A small model that answers yes/no questions on an image's attributes, trained from scratch.
Training: normuon at rate 0.0016, 3700 steps, batches of 64.
Data: trained on dead-leaves pictures: piles of overlapping shapes, 36250 training examples, 6.5 epochs.
Rows from block 2 of the fusion encoder, named by matrix and row number. Rows with one number belong to one attention dimension. Each number is 128 + 24 x the weight over its row's rms, rounded and kept within 0 to 255. All counts start at 0. After the name is the row's rms in percent of the matrix's.
# q: cross-attention query (fusion_encoder.blocks.2.cross_attn.q.weight, 128x128), inputs 0-127
# k: cross-attention key (fusion_encoder.blocks.2.cross_attn.k.weight, 128x192), inputs 0-95
q.5 092 [128 128 128 128 128 103 128 128 128 128 128 128 128 128 175 128 128 128 128  87 128 128 128 128 128 128 128 128 128  85 128  83 128 128 128 128 128 128 128 128 128 128 128 128 128 153 128 151 192 174 128 128 128 128 128 128 128 128 128 128 128 174  57 128 128 167 128 128 128 182 128 128  32 128 128 176 128 128 128 128 128  97  91 128 128 128 185  72 128 128 128 167  79 128 128 128 128 158 128 170 128 128  50 128 128 128 128 101 128  89 128 128 128  50 104 128  88 128 128 172 128  96 128 128 128 128 128 128]
k.5 077 [128 128 128 156 128 128 128 128 128 213 128 128  96 128 128 128  89 128 128 176 128 128 128 128 128 128 166  76 128 176 128 128 128 161 128 128 128 128  62  66 128 128 158 128 128 128 128 170 128 128 128 128  69 128 128 128 128 128 128 128 128 128 128 128 128 128 128 128 128 128 189 128 101 175 128 128 128 128 128 128  72 128 128 128 128 128 128 128 128 185  86 128 128 128 128 128]
q.6 090 [100 128 128 128 128  91 128 128 128  81 128 128 128 128 128 128 157 128 128 128 128 168 128 128 128 128  74 128  93 128 128  88 164 128 128 128 128 128 128 179 128 128 168 158  88 128 128 172 104 128 128 128 128 128  96 128 128 128 128 128 128 128 128 128 128 128  85 128 128  90 128 128  95 128 128 128 128 128 128 168 128 128  93  92 128 128 128 128  79  84 128 168 128 128 128 128 128 187 128 128 128  68 128 128 162 128 216 128 128  58 128 169 128 128 110 184 128 128 128  96 128  65  82 128 173 128 128 128]
k.6 101 [128 128 128 128 128 128 128 203 174 128 128 128 128 151 128 128 128 128 128 128  79 165 128 128 164 148 128 184 128 128 128 128  85 221 128 128 128 181 128 128 179 185  97 128 128 128 128 128 128 187 128 128 128 128  95 128 128 128 128 128 128 128 112 128 128 128 128 128 128 173 128 128  92 128 128 170 128 128  80 128 170 128 128 128 128 128 156 128 128 128 128 128 128 128 128 128]
q.7 091 [ 81 128 185 128 128 128 128 128 182 128 179 176 128 128 128 128 128 128 162 128 160 128 128  90 166 128 128 128 128 128 128 128 128 128 194 128 128 128 128 206 172 128 128 174 128 128 128  90 128 128 128  91 128 128 195 128 128 128 128 175 128 167 128 128 128 183 128  84 128 128  92 128 128  98 128 128 128 128 128 128 128 128 128 128 128 128 164  54 128 128 128 128 128 128 128 168 128 128 128 128 128 176 128 128 128 128 128 128 128 128 128 190 128 193 151 128 128 128 128  96 128 128 128 128 177 128 128 128]
k.7 098 [128 128 128 158 128 128  99 128  77 180 128 128 128 128 128 128 128 128 165 128 128 192  81 162 128 128 128 128 128 128 128 128 128 128 171 128 128 128 128 176 128 148  96 128 181  85 172 128 128 154 166 187 128 128 128 128 101 128 128 128  67 104 128 128 128 128 128 128 200 128 128 157 150 128  55 128 176  78 128  83 165 128 128 128  86 128 128 128 167 128 128 128 128 175 106  93]
q.8 094 [182 128 128 128 128 128 128 128 128 128 128 128 128 168  96 128 128 169 128  54 128 128  96 128  90 128 128 160 158 128 128 128 128 128 128  85 128 171 159 106 128 128 192 128 128 128  85 128 128 128 118  50 161 128 128 128 128 128 128  80 188 128 167 128 128  95 128 163 128  96 165 179 128 128 195 172 128 128 128 128 128 128 162 128 128 128 128 128 128 128  91 186 128 128 128 128 128 128 128 170 128 177 128 128 128 128 178 128 128 128 128 128 128 128 128 176 128 128 128 149 128 128 128 128 128  86 128 128]
k.8 101 [128  64 128 128 128  73 128 128 128 128 116 128 128 174 128 172  83 128 110 128  80 128 128 128  79 102 128 128 128 152 128 128 128  89 128 128 128 128 128  79 128 128 128 103 128 128 128 142 128 128 128 128 128 155 128 128 128 128 128 128  95 128 128  57 128 128 128 128 128 147 128  87 187  97 128 128 128 162 128 195 128 128 185 101 128 128 128 128 128 128 128 128 128 128  94  82]
q.9 106 [128 158 128 128 103 128 186 128 128 128 128 171 128  98  66  97 128  93 128 185 128 128 128 128 128 128 128 128  93 185 128 128 128 128 168 163 128  86 160  88 128  89 128 128 164 167 175 165 128  97 128 154 128 104 128 161  68 128  66 128 128 128 128 128 128 128 180 128 128 128 176 128 128 128 128 128 128 128 115 103 128 128  90 128 128 128 128 175 128 128 128  99 128 128 128 128 128 128 128 167 128 128 128 128  87 128 128  87 128 128 128 184 128 128 128  59 128 128 128  83 128 128 128 164 128 128 128 128]
k.9 098 [104 128 128 128 128 128 128 128 166 128 128 128  80 128  66 128 161 128 128 128  88 128 128 168 128  86 168  88 128 128 128 128 128  71 128 172 128 128 128 128 174  94 128 128 128 128 128 128 107 128 164 128 128 128 128 128 128 128 128 108 128 128 128 128 128 108 128 181 101 166 128  93 128 128 128 128 128 128 165 128 128 102 128 128 128 128 154 128 128 128 128 158 128 128 128 128]
q.10 083 [128 160 128 159  88 128 128 160  76 156 164 128 128 128 202 128 128  83 128 128 128 128 128 167 128 128 128 128 128 128  68 128 128 128 128 162 128  91 128 128 101 128 175 128 128 128 128 128 128 128 160 128  53 169 128 128 128 128 182 128 174 128 128 128  94 103 128 180 128 128 128 188 128 128 128 128 128 128 128 128 128 128 128 128 128 184 128 128 156 128 160 128 128 128 128  63 128 128 128 128 128 155 128 128 128 183 128 128 201 166 128 184 128 128 128 128 128 128 128 128 128 171 128 128 128 128 128 128]
k.10 093 [128 128 128  93 128 165 128 163 128 128 128 128 128 128 128 128 128 128 203 128 172 128 156 128 128 128 128 128 128 128 128 128  82 128 176 128 128 128  93 128 128 128  91 128 128 128 128 128 128 169 128 128  96 128  88 128  85 128 128 172 128 128 222 128 175 167 128 128  46 176 172 128 128 128 128 128  75 128 128 128 128 128 128 128 128 128 160 128 128 128  83 128 128 128 106 128]
q.11 106 [128 128 156 128 128  94 128  90 158 103  85 128 128  97 128 128 128  90 128 128 128 147  87 128 128 128 128 128 128 128 128 128 128 128 128 128 128 104 203 128  56 162 162 128 128 128  71 128 128 128 164 128 128 159 128 158 128  85 128 128 128 128 128 128 128 128 128 128 128 176 128 128 128 128 186 179 128 176 128 128 191 104 128 128 163  54 128 128 128 128 128 154 128 101  84 161 184 175 128  88 128 128 128 110 128 128 175 128 128 128 102 128 128 128 128 160 128 158 128 128 128  98 128 128 128 163 128 128]
k.11 100 [128 128 128 128  64 128  81 177 128 155 128 177  81 128 128 128 128 168 128 155 171 128 128 128 128 184 128 102 128 128 128  79 128 128 128 128 128 220 128 128  51 151 128 128 128 128 128 166 128 128 138 150 128  85 128 128 128 128 128 128 128 128 128 128 162 128 128 128 128 109 128 128 128 128 213 128 128 173 128 165 128 128 128 128 128 128 128 128 128  80 128 161 128  95 128 128]
q.12 099 [100 128 128 128 128 128 128 128 177 128 128 128 157 166 128 128 128  93 128  70 156 128 128 128 175 128 128 128 128 128 128 128 128  93 143 128 128 128 128 128 128 128 107 128 128 128  90 128 128 128 154 163 128 128 128  49 128 128 128 128  75 153 128  68 128  75 128 128 128 128 128 128 128 128 128 128  99  87  83 128  74 128 153 128 128 128  93 161 128 128 128 183 128 128 128 128  93  97 101 128  89  84 128 128 128 128 128 188 128 189  83 101 128  73 128 128 128  92 128 128 128 170 128 128 128 128 128  72]
k.12 098 [128 128 128 128 128 128 128 128 128 128 183 128 128 128 128 176 128 163 128 128 128 128 128 128 128 155 128 128 128 128  91 128 128 128 128 128 128 128 128 128 128 128 158  71 128 128 128  79 128 128 128 128 128 128 128 128 128 183 128  66 128 128 128 169 128 128 128 128 128 128 128 174 128 128 128 128 128 128  68 128 128 128 128 128 128 198 128 128 150 128  88  84 128 128 128 128]
q.13 108 [154 128 128 186 128 128 128 145 128 128 156 128 128 128 128 128 128 128 128 174 128 128 128  43 128 128 150 128 103 162 176 170 128 128 128 128 128 128  94 147 128 128 128  97 128 128 128 128  96 128 128 128 128 128 128 128 128 166 128 128 128 128 191 128  88 128 128 128 128 128 156 128 128 128  85  98 128 164  97 128 103 128 128 128 165  92  99 172 128 128 128 128 169 195 128 157  94 128 128 128 128 181 128 128 128 184 128 187 128  82 147 128 162 128  90 128 170 128 128 128 128 128 128 175  76 128  89 128]
k.13 109 [128 161  88 128 163 128  85  93 128 146 151 154 128  89 128 128 128 128 112 172 189 128 128 128  80 128 150 128 164 128 128  79 128 169 128 128  97  87 128 128 148 128 128 128 128 128 128 128 128 128 128 128 128 128 128  49 128 128  91 128 177 128 128 128 160  88 128 128 128 189 128 128 128  97 128 128 128 128 128 128 128  87 128 165 162  88 128 128 162 128  96 128 128 167 128 153]
q.14 109 [128 128 162 128 128 128 182 128 170 128 153 155 128 103 128  92 128 128 128 152 128 128 128 128  69 156 128 128  80 128 160  89 128 128 128 176 128 128  72 128 128 128  91 128 160 128 128 149 128 128 178 128 128 103 105 128 128 128 169 128 128 128 107 128 128 128 175 172 128 128 170 128 128 152 128 128 128 165  96 128 128  86 155 128  93 128 128 165 128 128 128 128 128 128 128 128 153 148 110 128 128 128 128 128 128 161  61 175  80 128 103 128 128 128 128 128 128 205  98 160  99 128 128  69  80 128 128 128]
k.14 107 [128 162 128  88 165 128 128 128 128 128  98 128 128  95 128  72 128 128 128 128 128 128 128 128 128 128  90 147  92 128 128 172 128 128 128 128 161 128 209 128  98  74 128 128 181 128 128 128 128 128 152 128 128 128 128 128 161  92 155  85 128 128 128 128 128 128 128 128  99 128 128 128 128 128 128 128 128 128 128 128 128 128 128  91 128 157 128 128  63 128 128  76 176 128 128  71]
q.15 105 [128 160  99 128 128 128 128 128 128 128 128  87  99 128 178 128 128  97 128 128  90 148 128 128 128 128 128 128 168 160 128 128 128 128 167 128 153 175 128 128 128 128  95 128 128 128 128 128 128 128 128 128 128 128 128  90 183 128 128 128 106 128 128  86 128 128 162 177 128 154 128 128 128 165 158 128 128 128 128 128 128 128  89 196  64 165 128 128 182 152 171 128 128 128 128 191 190  86 128 165 128 128 102 166 128 187 128  99 128 128 128 128 155 128 184 128 128  98 178 128 128  96 128 128 128 128 128 128]
k.15 096 [128 128 128 128 128 128 128 128 166 128 128 168 128  97 109 128 128 128 128 128  53 128 128 128 128 128 128 128 128 128 128 128 128 128  88 128 122 128 128 128 128 128 128 128 128  65 128 128 128 128 128 128 128  84 128 171 128 128 128 128 128 128 128 128 128 128 128 128 128 128 128 128 128 180  74  71 128 164 128 128 128 128 128  88 128 184  85 128 199 128 128 128 128 128 128  79]
q.16 110 [128  80 128 128 128 128 128  78 128 128  68 128 128 155 128 128 128 128 128  77 128 164 128 105 103 128 128 128 128 128 128 128 128 159 128 128  90 128 128 128 128 128 108 128 128 128  61 106 128 128 128 128 128 128 128  89 128 106 156  71 128 108 128 128 157  95 128  60 128  71 159 128 128 163 128 128 128 128 103 128 128 128 128 128  66 106  98 156 128 128 103 128 128 170 128 128 128 128 128 128 204 128 128 128 154 128 128 128 128 171 128 128  92  72 128 176 128 128  86 193 105 128 164 128 128 128  91 128]
k.16 109 [128 128 128 128 128 128 166 169 128 150 128 128 128 128 128 128 128 128 128 128 128  77 161  83 128 128 128  94 128 128  70 128  88  98 128 128 128 128 128 103  84 152 128 128 128  96 128  87 128 128 128 128 128 128 128 184 128  82 128 104 128 108 128 128 175 128 128 182 128 128 128 128 128 128 128  98 128  94 128 188 128 128 128 128 128 128 161 128  55 128 128 128  82 128 167 128]
q.17 101 [128 128 128 128 128 128 128 162 175  92 158 128 176 128 128 148 164 128 162 163 128 128 162 128 128 128  54 182 128 128 128  77 128 128 128 128 128 128  85 128 128 128 128 128 147 128 128 128 128 128 128 128 128 172 159 128 128 128 168 128  86 128 128 128 128 108 128 128 198 128  99 128 128 150 128 183 128 146 128 128 128  86  88 128 128  76 128 128 189 149 100 128 165 128 152 128 128  99 128 128 128 128 152 128 128 128 169 128 168 169 128 152 128 128 146 128 179 128 112 128 128 128 185 169  86 128  91 128]
k.17 104 [128 128 128 128 128 128 128  76 128  70 128 128 128 128 128 101 128 128 128 128 128 128  84 128 128 128 128 166 128  98 155 157 128 128 168 128 161 158 128 128 128 101 128 128 176 100 103 128 128 128  74 156 128 151 139 128 102 128 128 128 128 128 128 128 128  82 164 128 128  84 128 128 155 162  83 128 128 128 177 192 128 128 128 178 128 128  84  67 172 128 128 128 157 128 128 128]
q.18 109 [109 128 128 128 128 128 156 128 128 156 128 128  91  83 128 128 128 128  99 128 128 128 128 179 128 128 128 158 128 128 166 157 128 128 128 128  89 198 128 128 128 128  94 128 128 128 128 128 128 128 128 173 128 128 128 128 168 128 128 128  79 128 128 128 128 128  93 165 179 128  91 128 128 128  77 128 128  79 128 128 128 128 102 206 128 128 177 128 128 128 128 163 128 128 128 204 128 128 128 128 128 128 128 128 128 128 128 128 128  83 163 166 161 156 160 128 197 161 128 128  92 128 128 128  93 128 175 175]
k.18 096 [128 128 156 128  87 128  87 128  94 168 128 128 128  98  99 128 128 166 128  87 128 128 143 128 128 128 128 128 189 157 160 128 128  83 128 178 128 128 128 196 128  96 128 128 128 128  61 128 161 166 128 165 190 128 148 128  73 128 128 128 128 128 128 128 128 128 166 128 174 128  96 128 128 128 128 128 128 128 128  77 155 165 128 128  54 128 128 128 128 173 128 128 185 128 128 108]
q.19 093 [128 161 128  94 128  97 128 128 128 128 174 185 160 128 128 128 128 128 128  92 128 128  68 128 103 160 128 128 128 128  92  62 128 128 128 103 128  90 128 128 128  89 128 128 128 128 128 128 128 128 179  83 201 128 128 128 128 128 128 128 128 128 128 128  92 184 128 128 128 128 175 128 128 128 128 180 128 100 128 128 172  46 128 128 188 128 184 128  92 128 128 128 128 171 128 128 128 128  81 128 128 128 128 103 128 128 128 128  80 128 128 128 128 128 128 128 128  82 128 128 128 157 128  90 128 128 128 128]
k.19 098 [ 60 105 128 128 128 128 128 187 128 128 128 128 128 155 128 128 128 128 128 128 128 128 128 128 128 128  71 128 128 128 187 128 128 128  79 106 128  77 128 128 128 128 128 181 185 128 128 128 128 179 128  79 128  88 128 128 128 128 128 104 174 139  86 128 128 128 128 128 106 128 128 128 171 162 128 172 128 128 128 128 128  95 172 128 161 128 128 183 128  90 128 128 128 128 128 128]
q.20 099 [ 70 128 128 128 128 128 128 128  82 128 128 128 128 128 128  73 171 128  85 128 128 128 128 128 103 128 163 166 128 196 128 193 128 128  80 128 128 128 101 128 128 128 128 128 190 128 115  77 128  97 172 128 128 128 128 128 128 100 128 213  94 128 128 168 128 167 128 128 128 128  87 128 128 128 128 128 128 128 128 103 128 128 128 152  85 128 128 128 128 149 128 128 128 128 128 176 128 210 128 128 172 171 128 128 128 128 128 128 128 128 128 164 128 128 162 128 128 128 128 168 128 128 128 178 128 128 128 128]
k.20 093 [128 128 128  93 128 128 128 128 170 179 128 172 128 128 128 168 128 128 128 128 166 159 162 128 128 207 128 128 128 128 128 128 179 128 128 160 128 128 128 187 128 128 128 128 128  72 128 128 128 128 128 128 218 128 128 128 128 128 128 128 128 128 128 128  79 128 128 128 128 182  56  90 128 128 128 143 128 128 128 128 128 128 128 128 128 164 128 128 128 170 128 128 128 128 128 128]
q.21 119 [163 128 128 107 106 128 128 128 128 157 171  85 128  99 128 163 128 128  85 128 128 170  79 128 128 128 128 128 128 128 166 128 128 128 128 128 128 128 128  48  89 128 128  89 145 128 128 128 128 196 128 103 160  73 163 128 128 128  92 152 128 128 164  89 160 128 128  90 128 128 165 128  79 128 128  64 128 128 128 128 128 128 128 128 168 128 128 128 158 128 128 128 128 151 128  93 128 128 128 128 128  72 128  60 128 128 128 166  88 128 128 128 128 169 128  83 128 128 128 128 128 128  95 128 128 168 128 103]
k.21 116 [128 128 128  93  79 168 128 128 128  77 128 128 175 105 128 170 128  87 128 109 103 128 128 128 128 172  95 128 168 128 128 128  93 172 128 128 128 101 103 101  97 128 166 147 102 128 162 156 128  52 128 128 128  91 160  77 128 128 128 128 128 168  94 128 128  84 128 128 128 128 128  91 156  73 128 128  99  95  84 128 128 128  94 128 128 128 128 128 108 128  85 128 128 143 100 128]
q.22 087 [128 128 128 128 128 128 128 128 128 128 128 128 128 161 128 128 128 128 189 128 166 109 128 162 128 128 128 128 128 128 128 128 128 128 128 128 128 161 162 128 128 152  78 128 128 128 128  59  83 128 128 128 204 128 128  91 128 128 128 128  89  90 128 128 128 128 128 128 128  90 128  98 128 128 166 128 166 190  46 128 128 128 177 128 128 128 128 181 128  76  84 128 128 128 128 128 128 167 159 128 128 128 128 128 128 128 194 128 165 128 128  79 128 128 128 128 164 128 128 128 178 128 128 176 128 128  88 128]
k.22 093 [128 128 128  76 128 128  90 172 128 181 128 128 107  92 128 128  77 128 128  83 128 157 128 128 103 128 128 128 128 128  69 128  82 128 128 128 128 163 128 128 128 128 128 128 160  72 128 128 174 128 128 128  94  83 128 128 128 128 128 128 128 128 128 128 169 128 107  94 178 128 128 160 128  65 128 156 128 128 128 166 128 128 128 167 128 128  96 128 128 128 128 128 128 101 128 128]
q.23 081 [158 128 128 128 128 128 128 128 128 128 128 178 128 177 128  49 128 128 128 128 153 128 172 128  52 178  94 128 128 128 128 128 128 128 128 128 128 128 128 128 128  78 128 128 178 128  86 128 170 128  85 128 128 128 128 128 103 128 128 174 128  83 128 128 128 128 128 128 162 128 128  79  86 128 128 128 128 128 128 128  84 128  73 178 128 128 128 128 128 153 128 128 128  89 128 128 128 128 128 172 128 128 128 128 128  95  79 128 128 161  88  50 128 160 128 128 128 128 128 128 128 128  93 170 128  91 128 128]
k.23 087 [128  80 184 128 198 128 128  64 128 162 163 128 128 128 128 128 128 128 128 197 128 128 128 187 113 128 128 128 128 128 128 128 128 146 128 128 128 128 128  88 102 128 128 128 128 102 128 128  42 128 178 128 128 128  84 128 159 128 128 128 128 128  97 128 189 128 128 128 128 128 128 128 128 128 128  89 128 128 128 183 147 128 128 188 128 128 173 128 128 128 128 128 128 175  84 128]
q.24 105 [128 128 128 128 128 128 128 128 128 128 164 128 128  79 128 128 128 128  88  60 128 128 173  65 149 128 128 128  89 128 128 128 128 216 128 174 128 128  92  83 102 171 144 168 128 128 128 160  56 128 128 165 128 128 128 128 128 128 154 128 128 128 128 128 128 128 128 128 128 128 128  87 146 128 128 128 128 128 128 128  91 128 174 101 128 128 128 128 128 128 128 128 128  88  70 128 128 102  87 128 128 180 128 128 128 128 128 128  78 128 128 128 128 193 128 161 115 173 128 102 128 128 128 170  93 128 128 128]
k.24 105 [128 128 128 128 128 128  62 128 128 128 155 128 176  82 128 128 128 128 128 128 105 128 108 128 128 128  72 103 100 128 128 128 128 128 128 100 193 128 128 161 128 160  88 128 128 128 128 128 128 128 128 128 128 128 128  95 128 168 128  94 128  99 128 158 128 128 128 128 158 128 128 181 128 128 190 158 128  41 128 128 128 146 128 103 128 128  89 128 128 160 183 128  82 128 128 100]
q.25 090 [164  87 163 128 128 128 128 128 128 128 128  83 128 128 128  84 128 128 171 128 128 128 185 128 128 128  81 128 128 128 128 128 128 128 128 195 128 159 128 128  91 205 128  66 128 128  87 128 128 128 128  96 128 169 128 128  67 128 128  87  91 128  97 128 128 128 128  95 128 128 128 128  94 128 128 167 128 128  81 176 128 128 128 128 128 128  93 128 128 102 128 128 128 128 128 188 128 172 128 128 128 128 128 128 164 128 128 128 128 166  83  93 128 128 128 181 128  63 128 128 104 128 128 128 128 128 128 128]
k.25 108 [128 153 128  87 128  85 153 128 128 128  96 166 128 128 163 128 128 128 128 128 128 128 128 128 128 128 107 185 128 128 128 128  71 128 128 128 128 128 128  92  81 100  73 128  88 128 128  72 128 128 102 128 128 103 128  90 128  88 128 128 169 128 128 128 153 128 103 100 166 128 128 153 128 128  91  80 128 128 101 128 128 128 128  94 169 128 128 128  86  63 128  82 128 128 185 164]
q.26 101 [128 128 128 128 128 128  69 103 128 128 158 128 128 128 128 128 128 128 170 128 128 128 128  69 128 171 102 128 128 128 128 128 128 163 128 128 128 128 128 128 128 173 128 128 128 128  97 128 128 171 155 128  84 173 128 128 128 128 128 128 128  79 163 128 128 128 128 128 128  52 128 128 128 128 128 128 128 128 128 128 128  97 128 128 128 128  96 128 100 128 128 128 128 128  83  18 158 128 128  91 128 128 156  96 128 128 164 175 102 128 128 128 128  94 128 187 128 128 204 157 128 177 128 128 128 128  98  95]
k.26 108 [128 109 128  93 128 128  44 167 128 128  98 128 128 150 157 128  93 128 128 174 156 128  90 128 128 128 128  85 180 109  68 128 128 128 128  83 128 103 128 109 128 106  68 128 128 128 172 128 128 163 128 178 128 128 101 128 128 128 128 128 188 128 128 128 128 128 128 103 128 128 128 128 174  88 128 128 128 128  55 158 128 128 128 128 128 113 161 128 128 160 128 128 128 128 128 128]
q.27 104 [128 128 128 128  92 128 128 128 128 128 128  94 187 152 128 128 128  99 128 128 128  93 128 128  52 128 128  98 147 128 128 128 128 128  91  85 128 128 128 128 128 128  68 128 141  93  97 170 128 128 159 128 185  81  66 128  92 128 128 128 128 128 128 186 168  88 128 128 128 152 128 128 128 128  78 128 128  96 128 128 128 153 154 128 128 128 128 128 128 169 128  91 163  84 128 128  93 128 168 128  92 128 171  89 158 128 128 128 128 128 128  82 128 154  62 128 128 128 128 128 128 171 128 128 128 128 128 128]
k.27 109 [128 128 128 128  94  92 128 128 128  62 128 128 128 128 105 128 128  88 128  99 128  90 128 128 181 100 128  93  82 107 128 128 128 128 128  87 128 102 128 105 128 128 128 128 128 128  68 128 128 128 128 128 128 128 128 128 128  87 128 128 128 128  65 161 128 155 128 183 128 128 128 128 128 128 128 128 128 128 176 160 128 128  95 128 167 128 153 104 128 128 128 128 145 128  82 168]
q.28 098 [128 128 128 128 128 155 128 128 128  87 128 128 169 128 128 128 160 128 128 128  95 128 128 128  85 128 128 169 128 128 128 166 128 161 128 128 167 164 128 128 128 128 128 128 128  86 128 210 128 128 111 128 128  74 128 180 167 189 128 163 128 128 128 128 128 166 128 128 163 128 128 128 174 128 128 128 128 128 181 128 128 128 128  65 166 168 158 128 128 128 128 128 128 128 187 128 128  57  83  78 128 128 128 128 128 128 128 128 128 128 128 128  86  59 153 128 128 128 128 128 128 128 128 128 169 128 107 128]
k.28 102 [128 128 128 174 184 128 173 128 128 128 147 168  91 193 128 128 173 128 128 128 128 128 128 128 171 128 167 128 176 128 159 153 128 128  90  76 128 128 128 128 161 128 128 128 128 128 128 128 128 128 169 128  77 128 156 128 128 128 128 128 128 128 128 128 128  85 128 128 128 128 128 128 128 128 128 128 166 128 147 167 100 128 128 128  87 128 171 128 163 178 128  91  76 128 128 128]
q.29 102 [128 128 128 128 128 150 128 172 128 163 128 128 128  91 128 168 128 128 174  99 128 128 128 150 128 128 128  82 128 128 128 176 102  84 173 128 160 128  95 128 128 128 128  93 128  85 128 128 163 166 128 128  75 128 174 128 128 128 128 128 128 128 128 152 184 164 128 128 128 162 169  82 128 128 128 128  83 128 128 128 128 179 128  73 128 128 128 128 128 155  76 128 128  72 128 128 128 128 128  98 111 174 128 151 128 168 128 179 128 158 100 128 128 152 153 128 128 128 128 128 165 128 128  68  93 154 128 128]
k.29 105 [157 128 158 184 128 128 128 181 128 128 128 128 128 157 128 128 128  89 128 128  98 128 128 128 128  87 128 182 128 128 128 128 128 128 128 128 128  77 128 114 128 128 128 128 128 128 128 128 128 110 128 128 158 128 128 128 128  72 150 128 128 128 128 128 128 184 128 128 170 128 128 128 128  74 197 128 128 128 128 128 128 117 149 128 128 128  83 128 128  96 128 128 128 128  72 128]
q.30 078 [128 194 128 128  93 128 128  70 128 128 128 128 128 128 191  53 128 128 128 128 128 128 128 128 128 128 128 128 128 128 128 128 128 128  46 128 128 128 128 128 128 188 128 128 128 128 128 128 128 128 128 128 128 128 128 128 128  73 128 128 128  65 128 128 178 171 128 184 128 128  68 128  95 128 128 128 128 128 128 128 128 183 128 128 128 128 128 128 128 128 128 128 128 128 128  76 128 178 128 128 128 128 128 128 128 128  69  86 128 128 128 171 128  72 128  93 173 189 108 128 128 128 128 128 128 128 128 128]
k.30 097 [128 128 128 128  47 128  67 128 192 128 128 128 128 128 167 128 128 128  97 162 177 128 128 128 128 128 128 128 174 128 174 128 181 128 128 128 128  64 128 183 128 128 128 128 128 158 128 128 155 128 128 128 128 128  89 128  85 128 190 110  84 128 128 128 128 163  80  82 128 163  82 128 128 128 128 128 168 128 128 128 128 128  89 128 105 128 128 128 113 128 128 128  50  90 151 128]
q.31 101 [128 128 128  80 128 128 128 128 128 128 128 128 128  91 128  96 128  87 128  91 128 156 128 165 128 162 128 185 128 128 128  90 162 128 172 128  31 156 168 128 128 128 105 152 128 128 128 128 216 128 128  77  71 182  91 128 128 128  93 172 128 128 148 128 128 128 128 128  81 163 128 167 128 175 158 173 128 128 128 128 146 128 128 161 128 128 128 128 155 150 128 128 128 128 128 162 128 128 128 128 128 128  88 128 166 128 128  75 128 128 128 128 128 128 160 128 128 128 128 128 128 128 128 128 128 128 128 128]
k.31 105 [128 128 128 165 128 145 128 128 128 166 128 128 128 193 128 128 128 161 128 128  80 128 128 128 128 184 128 128 128 128 175 139 128 108 128 128 128 128  76  88 128 128 107 152 128 128 163 176 128 128 149 128 128 159 128 128 128  97 128 128 128 153 128 128 128 128 128 128 128 128 168 128  74 128 128 128 128 170 218  92  90 128 128 128  73 128 128 128 128 152 128 128 128 128 128 128]
q.32 088 [156 128 128 128  87 128 128 128 128 128 179 128 128 128 128 128 128 128 128  67 128 128 128 128 128 128 128 128 113 128 128 128 128 128 128 158 128 128 128  91  80 128 128 128 128 128 128  70 180 128 144 128 128  97 128 167 128  90 128 128 211 128 128 128 176 128 128 179 128  80 128 128 128 128 128  99 128 128 128 128 128 128 128 128 128 128 128 128  69 128  74 181 128 128 128 110 128 128 128 128 128 128 128 128 128 128 128 161 128 128 128  86  74 128  53 128 214 128 128  66 128 181 128 128 128 128 128 128]
k.32 093 [128 102 128  50 128 128 128 128 128 128  98 128 128  75 128  86 128 106 128 166 159  78  73  87 128 128 128 128 128 128  90 175 128 128 128 128 128 128 165 128 128 128 128 128 128 104 128  93 128 128 128 128 128  48  87  79 128 128  92 128 128 128 128 128 128 128 128 116 128 128 128 128 103 173 128 128 128 128 128 128 128 128 128 128 160 156 175 128 128 147 128  87 128  86 104  96]
q.33 081 [128 128 128 128 128 170 128 128 128 128 193 128 128 128 128 128 128 128 128 128 128 168 106 128 128 128 128 128 128 128 128 128 128  75 128  90 128  87  37 128 128 128 128 128 128 128 128 128  90  81 128 128 128 128 128 128 128  87 128 128 128 171 128 128 128 166 128 128 128 128  97 128 173 128 128 128 182 153 128 128 128 128 128 128 128 128  62 128 162 168  99 128 128 128 128 128 128 128 178 128 128 165 128 159 128 197 128 128 128 128 159 181 128  99 128  90 128 128 128  74 128 172  92 128 128 128 192 175]
k.33 100 [ 95 128  81 128  93  84 128 128 128 128 128 128 128 128 128 128 163 128 128 128 113 128  84 128 128 128  89 128 128 128 128 128 128 128 128 175 128 128 128 160 174 128 190 128 128 155  99 128  62 128 160 128 128 128 128 128 128 128 128 128  61 128 128 128 128 128  84 128  57 128 128 128  72 128 128 128 128 128 128 128 103 128 105  26 128 128 155 128 128 151 160 128 128 128 128 177]
q.34 112 [128 128 103 128 154  98  78 128 128 128 128 128 155 128 128 128 128 128  60  89 128 128 183 169 173 128 128  97 128 128 128 177 186 128  92  94 128  83 128 146 128  86 128 128 128 106 103  79 128 128 128  91 128 128 128 128 128 128  99 128 128 128 128  70 128 108 128 128 128 128 151 128 128 128 128 128  98 128 148 128  74 128 128 175  92 128 169  95 128  88 100 128 128 174 128 172  64 128 128 128 158 128 128 128 128 149 128 128  70  84 128 128 128 101 128 128 128  90 128 160 161 128 128 128 128 128 128 128]
k.34 124 [128 148 157 150 173 158 161 128 128 128 128 128 128 128 128 128 128 101 161  79 128  89 136 128 128 128 128 102 128 128 128 128 128 128 128 128 128 128 128 128 128 128 164 128 128 128 128 128 148 128 128  78 171 114 128 168 128 128 128 156 128 154 128 128  84 152 128 162  91 128 128 158 128 128 167 176 128 167 100 144 128  73 162 128 128  81 128 119 104 128 128 113 128 128 128 128]
q.35 100 [128  68 128  59 128 128 128 128 128 128 128 128 128  99 128 128 164 171 128 128  91 128 128 128 128 128 128  86 128 128  94 128 128 128  59 161 128 128 128  49 128  92 128 128 128 128 128 128  73 128 128 128 128 128 128 128 128 128 128 128 128 128 128 128 128 148 111 128 128 128 128 128 128 128 128 179 128  65 180 128 128 163  77  87 128 128 128 128 128 128  79 128 128 128  99 128  94 128 128 128  91 128 128 164 177 128  99 158 128 128 128 169 128 128 128 162 128 128 128 167 128 128  83 128 180  68 164 128]
k.35 090 [128 128 128 128 128 167 128 185 128 128  82 213 128 128 128 128 128 128 128 128  60 128  86 128 128 128 128 102 128 128 128 128 128 128 128 128 128 128 203 128 128 128 156  79 128 128 179 128 153 128 103 128  79  80 128 128 128 128 128 128 128 128 128 161 128 128 128 128 128 128 128 128 104 128  63 128  81 128 128 128 128 165  88 128 128 128 128 128 128 128 128 128  54 182 211 128]